Rows from block 9 of the encoder of a small image denoising autoencoder, named by matrix and row number. Rows with one number within an expert belong to one neuron, the router's apart. Each number is 128 + 24 x the weight over its row's rms, rounded and kept within 0 to 255. All counts start at 0. Numbers have three digits each.
Before each expert's rows are labels from the 100 images, of 14976, where the router gives the expert most weight on average: "responds to" is what is common among them. Only what is clearly more common there than usual is listed. The data: scattered letters and digits in many colours.
# router: router (encoder.blocks.9.mlp.router.weight, 16x384, trained with AdamW), inputs 0-63
# up: expert up (encoder.blocks.9.mlp.up, 16x192x384), inputs 0-63
# down: expert down (encoder.blocks.9.mlp.down, 16x384x192, transposed), outputs 0-63

# expert 10
responds to: black; brown; count: six; blue
router.10:111103129099127099134117152167085118136159135103168115069144130132142145129130146101167169101113149147147128130148108156152156157167132105134129113169133163107143155133140112094107123122145111
up.0:098133171145153085162100084114123108157141160144139152113130144123156134153131130120158127124150116136150093133098157134111103148086152082106137123147158111118089121128094126115131116100113118
down.0:109151142112143140143111120156146100082118118134094169151126122138088102097089144135164152141150147137139145134156099117146119132127136152117128129134123195158131151092114096112114096095123125
up.1:172100126113138123131126109168091123134165153181137148149149107150154152104117089125185147110132094139097111133137147097126118128115132127153156139120092140120137157113143124178154167129137089
down.1:152138094096129137143123133132111043086156116135118150139073097136131112114135159086130193152116115108121138119101112132146164099138129178096124131139127154127143132132105145105139142128152102
up.2:151123169123104119135122130133130137124104115111104180149128164139120136119122123133137131129096137120096122159157087149182071122152141112101158123106196121140132162122130119104165121086124104
down.2:151107134137144128137119123130122125099147122154107156094142100159147132126090140120160140104155091089124163107106117177154134120117142152149171153178113143173114118127143138127096134119102125
up.3:147132146125127105163120150157154145153182162093114119145152148138140066158108132101137168132130129115124131128122133115128163108125141116066129092168113104116128140108126096123167091159104122
down.3:141131126129144108177120149129147117144167079124097127086141118131091143143136130123136151147108127106138157116135109161086090105095152118106157134164119151095100125163136122134169139112127175

# expert 2
responds to: blue; purple; black
router.2:140117151143143117134082148102131153127147134131113126168124098135090098157121112131159127084127116123141131161144132139126171147112103161118140143138138133145141120129118137097132150127110196
up.0:110101101118122178115098132138057152144115138152121124117096136134145109151155097172135134141119090124158102123094112137146115140121091134111093102144122138146163124149111137115091090080104146
down.0:061116147154143125157112100149108146121124122159129129172133130122116130112142166102125081130157079116106149117131088108133078105104085144096131139119079101157138114118092118132126128173101164
up.1:113107108171167100110147137133135136105162132107127122114144148148141152127134119095073129115092128158072169118165115140110137137119072137112086106122111133126124142155124127128113146121130099
down.1:155122115114145123165102152148162127166113124141102133106172162135133118164124124155109156073173110151104154152150126162158160153158104137109140153110159106116100158117144118169177138088125091
up.2:119123099152133134114132111118105139131146182121077112171135135148140167124117142153103116115167127102114119120139164168129110138136104125141128137067134096116105138111089148115151129130164113
down.2:140124121101179144176107116115140106113083102120172114120113129108110113105136165131161088185138109144106113150134129129130146120120091101137084130115119130124103124124117115138123125089125162
up.3:168157181129133087090138149126151098144151130138137140180102108134104095174154133149127163146074130153110146143173127128158130130093115143168113151125103156105144142107161152142142110183155120
down.3:140138135107133133101082084168132147155107118129145105131144123130076100125145159120116150130171114087136119150134161128141134153115118160135113143138143125133115145154129123129185130131094095

# expert 9
responds to: black; brown
router.9:129132081103094140175072174096127115139166117135125115135154140141144115115120132108168126130140133115102137106139163143159150125119095090115155145145160140118134095111166139157094131118145092
up.0:129102132106136171141127155124119132110154112088171110122105163109123130113146104118083105151143117096124104143099125120132133128154107080146107104085125130130132128087098131139115141106135084
down.0:135126141133099121173162146164131148111147127117087091136161145110125150103142118120153120074121114131176103100170137142122135153131149167124177109106144135142096130159118123140164140097136115
up.1:126110130104138128145143106132077130136180120115085127100138132132122141104119113113152109121131159122119107064081118136142095150186118127113136115115141145150144129129116128128087133119108116
down.1:115157057138145095100118137108176157155154136091156144161090125103145090128102123138130123145148148144145170069072109150164114123122140131125117088126149137140119138105139146168134155085108111
up.2:124113123153169149118098165099110117105174129124139145166131144159133123149163130114136109161156121128127125156056139155117096085149126142142175097181152152128138098104138143154081109149130134
down.2:141145090127092145119151112131162104139129128130110104130163151160171124136123107115154155137166125157160199093141147166132120129140123141139149105115133117169098109117067122122121140145120118
up.3:178126123127168102104117116131111103119140106163077121143150115122076118140121203145146175150107144173117159085173108120118193119125135092077113111092139140107102084123106100145121124166172140
down.3:116146133116086113137101167122137128134119082148072094152106107091086132142128132157192113145112104129074120135145155098100136122118126136143147107094167151104125122127150116128123105157111130

# expert 15
responds to: orange; red; yellow; pink
router.15:112122150133126143136165167112151142126142132137136088142111185082120135136145158164095136122123164169130159124128151142135116112105099124148098130168102132143117111118135121124095170109134128
up.0:095149126138138123153071121151124182122139125085133085169133120139137145133147116153165072135152134140081182128122121099110106180108148142138112125153118088154146092151148113124092122132160114
down.0:126111092173133132110126117160155091079162140129125134142105116148104087111115161144137169139136167119140127160094137145130104113149121113130145140109159134140140105152177143116104146109132095
up.1:121139120130116102121145126135126089151137165178103158107128117121094150122143167159128110122124140125127124086124131120139105165145148150112093136180090138152141167108112121160164128152152133
down.1:100178135137086124109167176092130149112131139142167111115141108082133083088105123113151153130131104103121109114091130130064127135130160070146139096134095125144105154144153120124146123152147153
up.2:131105097160127150128108103160105151161108129082119198132161137090105122142103137089136103144131125134166114114134187117164163129086099136160174141106117117159114123152105105096122142129148141
down.2:137127125131144149110145173079141130141117121106181181108132133106123160068136134184102132138136133141102098085158146130104151141107139122127135127154174130140105160130131110155177148146131167
up.3:132105103126126148125142106155122090149156153108143099161139140136142138113081114148180158126108146137115130097132091185113120118112113122124158099150129103125147124113114133106111130111104118
down.3:113177134075131107157142155160148121103139090131144150137096086126108161116190168110133174144105098098115106169143118159143133138139145096180136113146133125111138092102096126127113099071119114